Weights of a small segmentation model.
Model: 48-pixel images, encoder norm rmsnorm, encoder activation squared_relu, encoder num experts 32, encoder depths [4, 8, 4], encoder widths [96, 192, 384], decoder norm instancenorm, decoder widths [48, 48, 96, 192].
Training: soap at rate 0.0011, 2800 steps, batches of 64.
Data: 195000 training examples, 0.9 epochs.
Rows from block 6 of the encoder of a small segmentation model, named by matrix and row number. Rows with one number belong to one neuron. Each number is 128 + 24 x the weight over its row's rms, rounded and kept within 0 to 255. All counts start at 0.
After each neuron's rows are labels from the 100 images, of 14976, where the neuron reaches its highest value: "place" is the part of the image that holds the peak. Only what is clearly more common there than usual is listed. The data: simulated fluorescence microscopy of cells. In brackets: how many of the 100, against the usual share in percent.
# fc1: MLP up (encoder.blocks.6.mlp.fc1.weight, 384x192), inputs 64-127
# fc2: MLP down (encoder.blocks.6.mlp.fc2.weight, 192x384, transposed), outputs 64-127

fc1.34 [113 102 142 149 145 159 100 157 114 129 105 125 127  91 122 105 144  97 145 101 104 145 136 144 161 127 120 119 126 112 119  57 150 130 122 101 136 100 168  78 188 179 131 134 101 116 108 132 147 137 160 101 135 178  92 107 123  91 158  99 174 133  82 103]
fc2.34 [134 144 183 145 102  63 118 101 154 159 143 106 147 146 145 148 138 131 130 126 116 115  95 121 110 163 152 100 125 128 148 159 146 145  94 180 128 146 117 142  96 123 147 109 122 126 174 102 160 126  85 156 122  96  98 115 129 125 103 118  91 112 158 140]
place: top left (33 vs 11.1)

fc1.113 [119 155 103 104 110 102 110 146 174 139 124 167 140 130 151 129 153 121 135 102 142 145  91  72 134 122 121 154 140 173 119 100 165  87 141  80 119 108 105  99 172  79 132 108 110 161 126 187 139 140 118 156 112 133 115 118 140 129 123 152 118 152 134 136]
fc2.113 [175  94 162 171 138 139 146 161 155 125 146 134 133 110 101 139 143 158 122 126 130 143 115 122 160  97 110 125 104 149 131 134 108 115 126 153 114 135 154 164  80 148  89 130 120 136 144 109 117 124 100 110 123 116 140 109 128  91 109 116 125  70 134 126]
place: bottom centre (29 vs 11.1)

fc1.262 [130 145 126  90 133 126 146 130 164 152 124 166  98 120 129 158 138 143 130  74 114 109 121 171 108 119 158 178 111 104 157 128 112  79 112 133 123 129 130 155 156 110 111  95  85 124 134 114 132 125 160 131 153 151 114 123 116  97 142 146 111 128  98 149]
fc2.262 [133 155 112 140 139 145 139 134  99 131 132 169 138  95 131 141 137 126 105 135 119 154 116 142 139 130 118  99  87 147 125 152 162 131 142  93 107 135 126  69 111 156 160 165 136 187 128 111  99 127  92 131 104 156 157 174  87 153 101 141 109 146 141 113]
place: centre (30 vs 11.1)

fc1.68 [103 107  99 182 112 153 134 136 134 128 113 134  94 158 138 135 123 132 151 122 153 175 135 129  88 136  81 105 137 157 109 128 110 118 117 150 128 136 113 115 146  88 173 158 127 145 107 162 112 112 168 125 128 147 125 113 136 123 153 142 152  98 159 133]
fc2.68 [ 85 153 122  74 196 128 111 148 122 154 115 150 140 136 115 121 105 127 160 134 151 106 138 123 122 124 145 119 117  90 151 122 142 108  78 159 130 162 118 114  89 123 143  93 130  91 142 140 135 133 160  81 127 120 154 107 131 143 108  81 139 110  91 115]
place: top centre (32 vs 11.1)

fc1.297 [152 119 135 133 108 137 115 114 150  95 119 121 130 113 129 102  96 135  77  79 108 143 120 138 126 159 138 104 138  97 117 146 121 195 117 158 115 131 114 101 126 159 130 103  75 152 101 110 105 120 172  79 127 130 124 119 151  75 146 140  90  98 113 117]
fc2.297 [107 151 112 137 164  88 162 115 146 117 126 144 122 134 127 151 163 153 142 147 153 125 153 137 181 101 119 159 150 138 112 144 154  99  98  83  98 122 105 153 101 106 133 164 153 120 133 147 161 131  96 143 118 151 136  93 148  95 109 132 136 121 143 143]
place: centre (28 vs 11.1)

fc1.14 [158 146 132 127 113  80 134 145 156  82 114 139  93 147 139 161 142 152 146 162 102 171 101 178 106 124 142  97 165  65 108 164 156 118 106 181 105 103 121 153 127 112  99 146 162 168 153 108 128 122 125 122 163 117 128 133 118 140 163 106 123 158 143 100]
fc2.14 [ 97 131  69 143 119 160 107  97 124  99 164 124 145 123 157 149 143 145 133 167 126 162 137 110 121 112 103 120 135  95 133 133 121  87 138 159 115 138 158 117 156 129 138 109 114 140  92 135 145 127 140 138 121 138 146 145 116 153 119 110 118 117 166 177]
place: middle left (28 vs 11.1)

fc1.160 [151 148  84 129 150 108 104 128 136 112 131 157 151 183 147 107 112  78 106 132 123 165 119 123 145 132  74 148 120 137 164  77  94  91 156 143 142 129 111 128 131 129 126  95 150 158 100 125 170 162 127 122 111  84 119  77 149 125 105 142 127 139 102 127]
fc2.160 [128 103 153 163 104 144  82 128 125 113  88  78 134  85 135  97 129 113 124  99 142 107 141 175 132 139 124 163 111 151 140 128 160 199  87 118 173 145 149 120  76 163 121 113 150 117 130 131 156 113  99 101 121 130 179 166 118 163 143 110 128 158 147 110]
place: bottom right (33 vs 11.1)

fc1.53 [104 140 177 132 101 100 102  98 101 101 137 148 114 100 161 153 113  97 115 159 150 120 155 127 109 110  95 166 102 156 154 109 102 142 107  77 150 130 141 108 138 106 139 158 123 139 131 142  95 107 142 138 127 162 150  91 137 131 158 167 145 175 125 124]
fc2.53 [173 120 103 172 112 155 114 146 138 112 126 108 118 101  91 135 152 173 151 141 128 168 159 118  88 156 137 155 151 170 145 157 141 193 134 145 145  98 176 161  98 147 130 142 153 157 121 121 160 106 147 161 156 112  99 149 105 122 148 120 103 126 157  83]
place: bottom right (42 vs 11.1)

fc1.335 [141  90 137 100 129 102 123  76 154 180 101 150 137 113 138 115 112 150 136 154 123 155 103  83 126 152 116 101  96 113 150 136 124 138 136 139 128 132 124 153 153 135 135 123 135 100  78  91 117 145 125  88 132 138 117 118 131 141 126 126 141 142 144 142]
fc2.335 [146 186 150 130 126 120 162 177 105 114 136 119 130 128 161 110 160 106  69 115 103 153 116 157 153  91 124 120 122 106 178 121 118 135 143 119 121 120 150  95 160 130 153 104 129 162 141 120 133 139 113 168 141 134 123 120 107  96 142 152 188 155 135 145]
place: top right (42 vs 11.1)

fc1.271 [130 146 208 147  89 121 106  99 166 141  97 117 144 112 139 113 103 120 134  93 119  87 132 136 161 104 134 132 135 117 139 131 120 147 138  93  94 170 166 148 173 144 115 131  78 130 135  95 133 133  85 162 116 105 139 175 141 148 155  92 119 110 138 151]
fc2.271 [135 124  84  98 171 127 162 176  43 151 137 123 102 153 132 152 123 122 170 123 122 147 107 136  67 146 111 147 125 136 137 143 169  86 124 137 103 114  97 120 110 107 120  75 119  99 146 136 151 124 164 102 131 156  78 127 145 166  80 157 143 130 118 104]
place: bottom right (28 vs 11.1)

fc1.142 [167 131 113 108 136 119  68 122  95 150 190 130 100 136 119 131 110 126 137 105 143 146 119 108 152  95 140 142 138 117 128  97 135 132 170 169 135 105 135 128 139 125  81 103 141 106 130 114 112 128 153 140  57  95  88 144 119 138 144 148 117  37 134  76]
fc2.142 [161 124 136 126 106 166 160 124 132 127 105 139 150 126 147 109  88 103 135 135 136 127 154  99 116 129 138 121 105 130 139  82 106 171 148 152 138 144 127 112 120 139 195 137  95 134 114  87 117 141 114 129 151 144 139 116 136 156 118 127 161 180 116 135]
place: middle right (29 vs 11.1)

fc1.327 [152 157 149 105 129 116 132 169 115 158 145 113 133 104 154 135 127 159 152 146  91 133 129 160 156 128  67 142 138 104 165 166 165 116 106 134 156 129 121 128 117 123 122 149 106 145 117 126  91 140 127 119 164  88 141 161 110 134 134 192 122 156 121 104]
fc2.327 [156 116 125 124 140 138 120 144 105  78 121 156 106  86 131 115 131 127 143 173 123 114 105  96 134 178 128  89 155 135 124 143 128  94 151 135 145 155 111 137 154 103 187 144 150 110 155 122 119  70 127 142 116 162 127  95 157 128  87 129 145  85 166 137]
place: top left (28 vs 11.1)

fc1.76 [149 104 127 138 155 155 160  97  85 113  81 111 123  95 139  97 113 112 144 129 186 114 130 114 118 124 137 149 122 117 142  92 101 160 121 109 104 111 115 120 147 109 125 115 124 164 133 167 119 103 121 186 176 111 120 113 133 113 164  98  83 140 122 120]
fc2.76 [136 141 123 119  68  83  83 127 170  93 144 102 151 144 129 158 165 130 124 124 112 128 136  98 140 135 107 139 135 156 145 127 132 107 154 129 159 129 108 153  72 126 116 114 122 130 163 106 151 110 154  95 123 165 104 114 111  72 106 107 109 124  68 133]
place: bottom left (29 vs 11.1)

fc1.170 [124 132 105  85 123 157 140 137 109 149 173 137 128 107 122 163 146 132 128 147 152 143  85 103 136 117 160 129 160 157  73 108 127  85 151 115 127 156 117 112 159 124 170 102 131 120 100 145  88 121 101 149 145 101  74 117 122 152  78 102 155 174 118 157]
fc2.170 [106 126 117 127 153 122 121 103 129 140 118 107 113 147 130 165 138 135 145 148  94 183 133 158 110 128 101 141 125  79 116 109 115 145 104 128 125 102 111 141 102 132 119 114 131 170 182 119 125  99 127 132 170 137 152  91 160 118 115 106 125 122 154 120]
place: bottom centre (37 vs 11.1)

fc1.2 [118  98 144 144 135 133 163 157  90 136 153 125 131 126 132 159 165 113 178 139 108 145 116 115  85 142 159  89 104  67  98 105  92 116 121 133 132 131 142 166 167 118 142 117 115 125 144  89 110 169  84 151 129 100 134 130 101 106  96 125 118 190 107  99]
fc2.2 [153 129 128 157 133 102  86  86 133 168 107 150 121 126 105  91 142 136 123  89 137 146  70 105 159 160 115 156  98 164 150 152 154 157 144 131 139 183 172 140 137 106 170 149 127 112 100 117 120 108 164 166 120 100 131 158 144 130 134 162 143 100 125 134]
place: bottom left (43 vs 11.1); middle left (28 vs 11.1)

fc1.65 [107 119 115 121 113  89 143 145 164  94 112 114 166  91 111 121 115 136 158 114 164 103 110 108 146 130 100 185 103 135  94 142  88 148 120  99 129 144 165 141 109 118 160 115 155 151 151 102  76 141 134 143 105  99 104 152 131 184 122 129  82  97 127  95]
fc2.65 [122 111 135 132 148 161 137  90 108 165 106  74 138 125 119 114 119 104  81 128 103 148 101 104 118 102 191  96 117 106 108 147 150 107 148 139 129 121 124  89 115 102  71  83 144 129 134 162 110 114  92 154 161 141 126 117 134 106 150 123 133 159 113 143]
place: middle left (35 vs 11.1); bottom left (28 vs 11.1)

fc1.106 [134 155 152 131 130 140 123 131 154 123 104 142 133 141 106 139 127 143 174 111  99 129  64 187 136 133  95 140 137  98 109 140 145 126 129 134 116 108 156 117 153 157 143 104  86 121 135 139  98 137 112  85 142  86 112 125 151 132 109 149 140 123 126 168]
fc2.106 [181  96  92 103 119 119 169 159 147 175 135 140 138 111 138 130 107  92 109 113 106 162 162 118 103 126 147 105  88 106 132 128 139 108 153 134 133 142 120 135  87 129 107 164 163 116 158 145 135  99 181 119 134 161 110  92  70 173 144 107 127 155 137  98]
place: middle left (30 vs 11.1)

fc1.336 [160 107 130 111 120  92 117  78 103 138 143 114 117  98 122  61 120 127 120 148 119 138 151 141 125 132 161 104 128 121 116 150 130 161 122 137 133 138 130  95 108  62 101 129 131 115 117 100 121 141 134 136 137 114 139 128 160 128 132 155 122 159 127 175]
fc2.336 [117  83  90 141 145 114 122 131 149 115 170 125 103 141 167 117 110 142 158 152  86 140  97 117 153 104 126 114 131 117 122 117 106 130 140 132  93 167 153 145 134 140 125 133 168 125  87 166  90 130 136 113 113 135 133  95 106 113 127 124 187 135 146 155]
place: top centre (32 vs 11.1); top left (27 vs 11.1)

fc1.339 [ 94 121 115 121 174 146 142 142 114 123  74 155  91 173 157 129 131 143 133 146 189 144 153 149 125 135 130 147 134 121 117 174 132 108 123 142  71  92 127 103 153 106 115 132 138 148  71 114 123 113  77 164  67 128 112 119 130 112 125 113 114 131 133 138]
fc2.339 [179 195 131 141  65  98 126  96 145 132 161 149 118 125 121 134 142 105 154  99 153 126 116 112 117 127 155 123 135 124 148 115 139 155 138 100 144 140 113 182 129  98 155 105 121 130 163 176 141 127 128 128 140  90 129 165 158  87 152 128 121 110 110 119]
place: centre (29 vs 11.1)

fc1.69 [169 110 132 156 169 102 103 106 142 158 118  94 123 118 140 136 101 100 162 142 140 118 144 123  94 108 160 155 182 121 130 117 157 132 132 155 157 124  78 127 134 121 121 117 136 163 146 139 160 141 101 122 101 127 102 122 141 130 158  83 101 140 147 171]
fc2.69 [ 80 109 134 119  83 153 144 148 150  60 127 119 154 111 138 110 103 151  74 128 122 116 146 119 158 144 125 129 105 139  89 174 105 137 129 104  97 123 126 118 153 136 120 150 136 113 123 146 117 151 139 109 151 132 126 164 138 147  94 134 143 106 106 112]
place: middle left (31 vs 11.1)

fc1.17 [142  98 132  86 146 140 121 143 119 117 106 109 157 141 115 143 111 141 143 122  88 160 113 155 106  93 172 165 113  97 156 169 155 134 115 117  79 150 139  92  88 138 145 133  99  93 132  95 119 163  97 145 159 101 106  70 117 119 140 127  99 133 134 127]
fc2.17 [106 121 138 166 123 110 130  78 140 161 137 136 123  81 132 120 139 122 145 100 143 101 144 147 135 100 117 133 141  91  61 113 111 150 143 154 163  99 134 152 107 103 121 101 109 154 172 174 113 108 142 133 114 152 118 135 129 112  99 111 123 161 113 129]
place: middle left (28 vs 11.1)

fc1.299 [ 92 136 125 190 105 116 110 141 154 108  72  91 169 156 151 167 122 122 167 157 156 154 112 119 119 126 112 106 130 138 131 117 113 148 113 128  68 113 138 146 114 137 168 127 124 131  91 156 139 115 112 139 127 138 147 130  93  95 138 122 134 117 100 111]
fc2.299 [161 111 104 116 142 150 109 128 118 124 152 148  90  87 102 130 128 123 158 125 141 102 119 144 160 122 125 124 153 120 168 113 157 123 135 150 153 159 150 154 128 110 113 134 168 125 154 102  96  86 122 116 114  79 138 105 155 157  78 129 128  96 131 153]
place: top centre (35 vs 11.1)

fc1.25 [139 129 141 121 143 102 133 105 162 144  94 134 143 112  70 138 144  91 111 185 116 162 142 101 163 115 142 174  78 108 132 119 116 167 168 128 119  92 117  80 123 121 136 150 145 129 165 121 146 124 168 142 120 129 100 110 127 109  98 103 130 152 130 167]
fc2.25 [129  99 136 171 123 133 147 133 103 105 183 134 144 144 125  95  97 112 143 116 126 133 117 148 106 143 117  83  77 121 146 131 128 140 120 127 140 145 129 136 151 124 110 125 152 132 115 107  82 142 124 142 166 145 141 115 132 171 124 171 115 120 100  77]
place: middle left (28 vs 11.1)

fc1.191 [171 114 100 122 133 118 115 116 104 152 111  73  87 133 126 108 141 123 151 131 156 127 132 123 101 120  86  89 161 145 157 165 117  97 126 123 120 102 107 127 162 119  95 161 111  82 123 116 114 109 118 123 118 150 117 114 111 103 130 110 142 101 149 120]
fc2.191 [139 141 118 100 156 156 134 156 112 150 114 131 143 117 110 109 124 159  94 107  90 113 145  98 152 125 146 183 140 105 122 121 124 135 120 116 128 134 154 118 155 108 141 157 139 132 148 107 131 110 128 122 111  84 121 160 130 124 149 165 125 125 106 107]
place: middle right (34 vs 11.1)

fc1.167 [150 122 121 138 143 128  97 108  78  86 125 201 135 109 134 158 116  80 138 114 133 141 117 132  92 102 181 114  97 176 128 177 126 157 134 162 135 138 136 149 107 166 115 114 132 125 113 118 122 134 105 122  86  90 143 186 154 125 116  86 191 184 143 125]
fc2.167 [ 98 104 169 158  88 106 146 120 134 213 180 102 117 116 133 117 157 122 119 170 127 111 147 102 136 143 122 121 148  95 117  87 160 101 169 123 124 118 118 136 156 157 111  88 125  98 123 189 127 170 150 121 142 148 131 122  91 120 138 170  82 123 140 140]
place: top right (44 vs 11.1)

fc1.331 [117 134 142 131  81 115 146  86 113  96  77 121 129 125  66  84 133 166 119 118 127 115 111  90  81 130 153 134  96 148 103 107 147 120 130 127 130 129 104 122 158 109 154 160 107 136 107 131 118 128 137 169 120 115 168 119 160 102 117 181 150 119 130 121]
fc2.331 [122 136 105  82 126 152 144 148 153 128 127 101 150 115 180 114 123 183 171 102 131 127 129 124 125 126  78 132 124 157 108 134 121 114 145 110 160 114 139 106 147 112 117 138  94 145 162 140 126 148 147 113  72 108 100 118  97 128 110  92 149  91 108  99]
place: middle right (33 vs 11.1)

fc1.157 [167  87 126 127 131 106 133 153 140 130 154  74 105 141 107 134 122 142 134 120 130 127 103 144 145 114 115 131 121 145  66  77 130 121 150 138 136 122  76 159 163 114 143 149  88 173 134 141 113 126  76 117 135 131 100 120 145 139 102 130  97 131 150 130]
fc2.157 [ 76 115  98 116  83 107  97 122 167 149 175 134 145 114 101 114  54 153 163  96 148 150 103 146 123 136 105 109 191 132 102 117 146 122 108 141 117 142 133 111 154 122 102 116  84 152 138  86 150 143  92 120 159 107 108 136 122 140 112 120 130 153  87 108]
place: bottom left (33 vs 11.1)

fc1.242 [139 144 136 114 108 110 100 107 127 130 173 103 109 132 133 145 133 138 126  92 113 137 148 121 109 146 155 115 168 124 137 107 115 134 114 112 167 100 117 146 121  91 135 119 103 165 176 127 127 141 116 124 157 109 110 118 102 159 166 126 129 152 131 103]
fc2.242 [145  85 140 125 123 144  81 108 111 134 123 157 153 137 140 112 119 129 134 118 147 140 125 123 179 138 160 138 164 147 137 145 146 113 128 155 103 166 119 152 122 145 140 111 135  78  90 167 119 134 149 124 125 163 126 143 133  92  98 146 103  90 121 172]
place: middle left (28 vs 11.1)

fc1.313 [158 127 169 126 128 123 130  93 104 147 127 146 129  77 124 107 104 134 145 128 114 158 154 130 110 141  82 168 117 116 156 137  99 134 151  73 144 163 137 112  73 111 112 160 120 133 128 145 125 151 150 121 119 107 101 121 135 132 131 154 127 159 137 130]
fc2.313 [139 129 138 125 107 128 115 177 113 146 166 126 124 182 152 174 129 170 142  99 109 159 138  91 147 130 153  88 185 113 135 158 132 141  79 149 103 149 125 142 171 135 135 107 146 111 138 144 168  97 122 118 136 173 169 104 155 167 105 198 142  71 112 138]
place: top left (32 vs 11.1)

fc1.287 [114 101 149  96 162 151 141 117 151  97 135  95 127 131 141 143 138 123 116  95 106  83 132 116 147 102 117 156 131 125 166 123  76 100  95 114 135 102 103 123 107 148 117 132  98 131 115  76 157 151 140 127 151 101 166  89 127 126  93 139 133 114 132 117]
fc2.287 [131 111 153 150 133 118 140 180 146 132 135 128 146 105 103 104 124 172 149 172 140 147 158 125 131 168 115 116 114 182 131 105 135 140 178 134 113 126 110  94 155 134 127  92 110 120 132 128  71 154 104 136 109 129 102  64 126 106 171  97 135 151 111 142]
place: middle right (30 vs 11.1)

fc1.323 [104 111  93 169 105 145 121 146 101 131 153 131 132 173 111 122 106 179 139 135 158 143 111 113 110 136 125  73 131 150 159 128 150 116 125 128 129  93  94 120 135 109 140 132 129 144 154 115 175 105 123  99 185 116  85 103 139 136 118 149 103 149 100 168]
fc2.323 [141 127 143 121 139 138 140 134 144  91 127 122 142 123 183 136 179  72 112 141  57 124 124 145 140 107 120 136  90 128 128 125 158 143 167 137 129 123 125 116 115 129 146  91 113 128 176 134 114 139 137 143 107 159 155 143 128 166 188 105 111 118 162 150]
place: bottom right (27 vs 11.1)

fc1.125 [151 103 131 112 129 136  95  81 108 117 154 132 135  79 135 147 123 152 114 117 131 119 128  92 111 162 139  87 151 115  67 106  66 156 149 106 149 127 146 156 109 126 179 156 139 125 170 155 113 113 149 131 189 106 110 134 139  99 101 126 125 130 141 129]
fc2.125 [113 138 165 137 174 126 131 103  96 135 137 139 131 162 132 131 139 124 143 101 155 111 113 171 129  95 126 141  86 139 143 119 159 106 102 124 122 107 148  71 162 108 137  94 164 101 124 128 117 137 121 114  67 135 154 148 147 118 139 152  72 106 152 123]
place: centre (30 vs 11.1)

fc1.300 [104 115 104 155 139  77 159 128 160 127 181 132 122 134 167 122 118  81 144 126 147 170 140 133  87 167 103 110 139 105 137 126 130 131 128 146 136 117 158 151 134 131 115 133  89 119 139 123 152 150 125 116 139 120  86 101 144 108 181 131 165 102  80 115]
fc2.300 [123 101 141 111 149 125 124 129 108  89 112 144 127 108 114 129 192 184 124 126 106  75 110 136 124  55 140 154  99 140  89 129 103 102 141 120 132 137 134 114 169 136 137 112 173 135 114  95 103 127 133 123  88 170 163 156 100 157  98  89  88 143 177 142]
place: bottom right (32 vs 11.1)

fc1.52 [149 116 127 133 155 136  91 127 112  76 146 123 135 126 122  74 123 102 148 134  95 154 121 118 119 119  93 135  95  96 153 143 128 117 172 135  85 100 124 128 130 115 141 146 123 119  98 123 134 141 164 142 125 102 135 115  93 114 126 149 112 134 164  74]
fc2.52 [114 138 118 115 139 168 145 171  97 140 112  81 142 122  97 141 144 191 148 185  92 102 130 132 136  98 146  78 127  92 155 103 114 145 130 130 141 135 158 108  95 107 120 133 126 157 153 126 107 179 123 138 116 166 140 157 163 132  88 103  88 130 165 149]
place: top centre (34 vs 11.1)

fc1.82 [140 176 147 138  82 168 132 146 128 147 122  73 126 132 152 126 131 123  89 126  77 176 145  68 120 168 122 122 165 125 160 103 162 160 116 125 110 137  96 124 148 156 108 115 121 113  92  88 147 131 135 130 176 113 174 150 113 166 125 118 112 146 109 123]
fc2.82 [145 117 125 118 141 138 101 112 101 112 104 130 137 118 143 120 136  94 159 117 183  78 125 134 162  95  97 134 111 104 140 121 107 130 110 112  94  80 179 108 130 108 156 136 108  78 161 137 118 124 142 158 142 147  83  98 158 124 110 151 122 107 162 116]
place: top left (27 vs 11.1)

fc1.221 [139 135 183  81 130 137 174 146 152 127 124 150 158 108 123  99 129 162 128 126 116 147 129 166  97  70 123 144 106 135 153 157  98 106 116 123 133  96 134 130 104 152 126 124 143 112 131 154  94 148 122  92 168 146 122 109  87 120 169  96 120 105 107  73]
fc2.221 [127 118 103 154 153 121  94 109 113  83 114 120 174 145 137 107 112  82 143  96 133 113 128 110 132 165 133 117 106 109 107  83 128 199 135 123 117 147 150 127 165 135 128 122 102 101 113 116 145 121 114 148 159 139 154 168 139 142 145 119 101 128 144 191]
place: centre (27 vs 11.1)

fc1.158 [138 109  93  69 169 161 142 108  90 104 140 140  98 149 142 117 143 160 147 127 133 108 101  70 103 127 163 137  89 162 134 110 123 155  90 149 121 128 112 126 103 141 181  92 112 149 134 114 117 144 121 111 137  87 130 121 196 151 101 152 164 133 143 159]
fc2.158 [149 113 158 128 103  91 107 181 168 153 152 142 196 113  92 132 167 134 109 113 149 105 124 136 121 112 143  87 138 132 148 129 135 102 161 137 160 155 110 150 104 164 123  92 122 127 145 130 154 115 108 184 110 141 127 140  94 109 132 130  92  98 100 101]
place: bottom centre (29 vs 11.1)

fc1.209 [104 154 121 161 127 110 125 149 151 107 131 122 168 109 153 125 147  92 117 121  93 154 141 119 110 147 109 173 149 127 133 148 125 142 104 146 147 108 127 138 174 122 151 107 102 144 132 154 163  91 125 112 127  96 179 161 110 110 137 141 144 128 102 168]
fc2.209 [127 111 130 127 107 117 112  89 134 100 133 152 137 135 128 151 122 127 120 109 139 137 114 146 169 131 160 158 117 131 139 122 149 157 145 100 117 116 109  98  84 160 104 181 144 135 134 105 120 150 107 103 134 134  67 133 150 113 134 116 120 147  86  70]
place: bottom right (34 vs 11.1)

fc1.342 [166 132 119  90 141  97 168 129  86  88 168  64 137 100 117 142 149 151 150 117 130 157 126  96 146 119 115 125 112 154 101 138 133 148  90 124 127 103 143 129 141 139 146 128 116 123 174 138 111 155 159 103 114 140 142 123 130 184 140 144 148 133 137 150]
fc2.342 [142 134 114 126 108 113 127 120 124 163 120 154 145 134 146 158 144 151 151 168 130 159 104 119 169 163 142 131 134 113 140 130 164 121 139 116 139 154 120 132 108 142 145 134 139 140 104  86 171 156  77 138 131 120 138 101 113 113 125  76 158 172 142 115]
place: top left (27 vs 11.1)

fc1.334 [159 175 154 104 117  78 118  67 118  95 146 102 175  93 127 109  98 149 114 104 151 146 129 119 123 132 115 152 106 107 129  99 156 164 150 107 118 130 109 163 132 138  90 105  98 170 129 139 104 172 157  97 131 182 168 133 114 124 140 131 140 106 128 135]
fc2.334 [152 124 122 121 160 138 160 168  89 112 135 119 109 164 153 105 137  92 150 167 137 104 116 144 150 104 138 160 166 116 169 137  94 114 116 168 182 136 159 121 130 137 155 110 125 127 169 140 128 135 102 116 105  78 125 163 141 158 155 173 149 206 139 138]
place: top right (27 vs 11.1)

fc1.234 [108 138 120 148 126  93 151 132 117 122 134 142 149  90 105 128 114 132  81  87 121 112  74  83 149 128 133 160 131 116 134 145 122 139  93 129 135 165 128 144 124 158 124 147 160 156 143  89 111 123 192 125 143 141 152 128 121 167 144 100 147 103 101 107]
fc2.234 [143 104 118 136 103 104 104 129 133 150 110 139 137 148 116 157 137 133 150 132 139 136 130 107 147 163 118  65 139 125 135 157 151 118 157 153 112 140 148 108 160  89 151 141 117  79 120 117 162 116  55 136 116 100 114  92  86 151 131 121 133 128 116 138]
place: top centre (34 vs 11.1)

fc1.141 [142 148 121 111 132 149  81 175 139 186 118 128 191 118 167 152 100 163 112  96 119 138 135 133 117 155 167 132 139 117 109 106 104 120 129 116 136 118 143 119 115 168 101 154 135 163 158 141 114 124 123 138 147  91 132  99 128 139 113 130 167 137 147 134]
fc2.141 [116 104 147 147 101  76 145 143 118 116 137 133 123 152  95 136 175 122 126 163 142 120 151  96 138 174 117 121 158 123 129 135 123  91 144 140 140 115 126 180 118 165  78 113  98 110 120 121 139 114 141 118 122 159 165 119 135 123 159 165 124 118 113 101]
place: centre (28 vs 11.1)

fc1.267 [117 160 141 158 185 125 126 153 120 130 118 114 118 106 128 127 140 108 112  92 175 128  99 110 127 158 110 165  98 174 103  76 105 137 118 149 115 119 127  70 151 106 172 144 111 130 139  94 143 158 126 144 146 167  90 140 163 132 119 118 112 128 108 118]
fc2.267 [121 115 149 125 101 119 108  93 145 113 113 112 159 135 119 176  96 136 178 126  71 140 127 158 157 100 111  95 141  99 131 125 136 110 120 127 118 146  91 182 185 135  80 112 126 149 149 164 116 102 108 124 139  76 122 142 103 108  87 133 146  63 141 142]
place: bottom centre (28 vs 11.1)

fc1.155 [138 132 120 120 145 105 109 156 120  98 113 107  92 163  89 140  78 161 137 159 146 126 187 126 126 104 123 131 135 137 113 140 149 123 118 124 104 108 117 117 128  89 157 113 137 141  97 101 136 158  81 101 127 120 104 141 119 129 186 146 103 137 116  60]
fc2.155 [143 140  74 136  95 148 119  75 145 128 126 173 154  97 151 113 156  96 138 117 104 155  84 104 101 197 152  87 123 138 134 119 143 150 163 153 158 166 133 127  84 133 133 126 140 157 160 138  93 117 144 153 147 110 117 103 109 124  81 134 151 131 119 156]
place: top centre (37 vs 11.1)

fc1.294 [128 116 138 158 125 123 121 172 131  90 120 166 156 143 101 152 122 125 122  83 149  99 123 140 110 150 102  96 112 201 113 128 136  88 114 122 126 110 110 126 141 112 154 152 144 120  85 124 132 157  92 132 128 127 124 119 151  89 148 117 111 143 128 158]
fc2.294 [138  93 113 146 120 155  90 154 148 105 204 106 120 148 134 151  90 159 117 158 136 151 143  98 151 126 174 155 146  78 140 216 136 132 139 148 152 130 112 136 150 110 110  85 138 145 116 132 124 103 162 101 140 119 135 135 149 111 105 153 151 162 162 108]
place: centre (29 vs 11.1)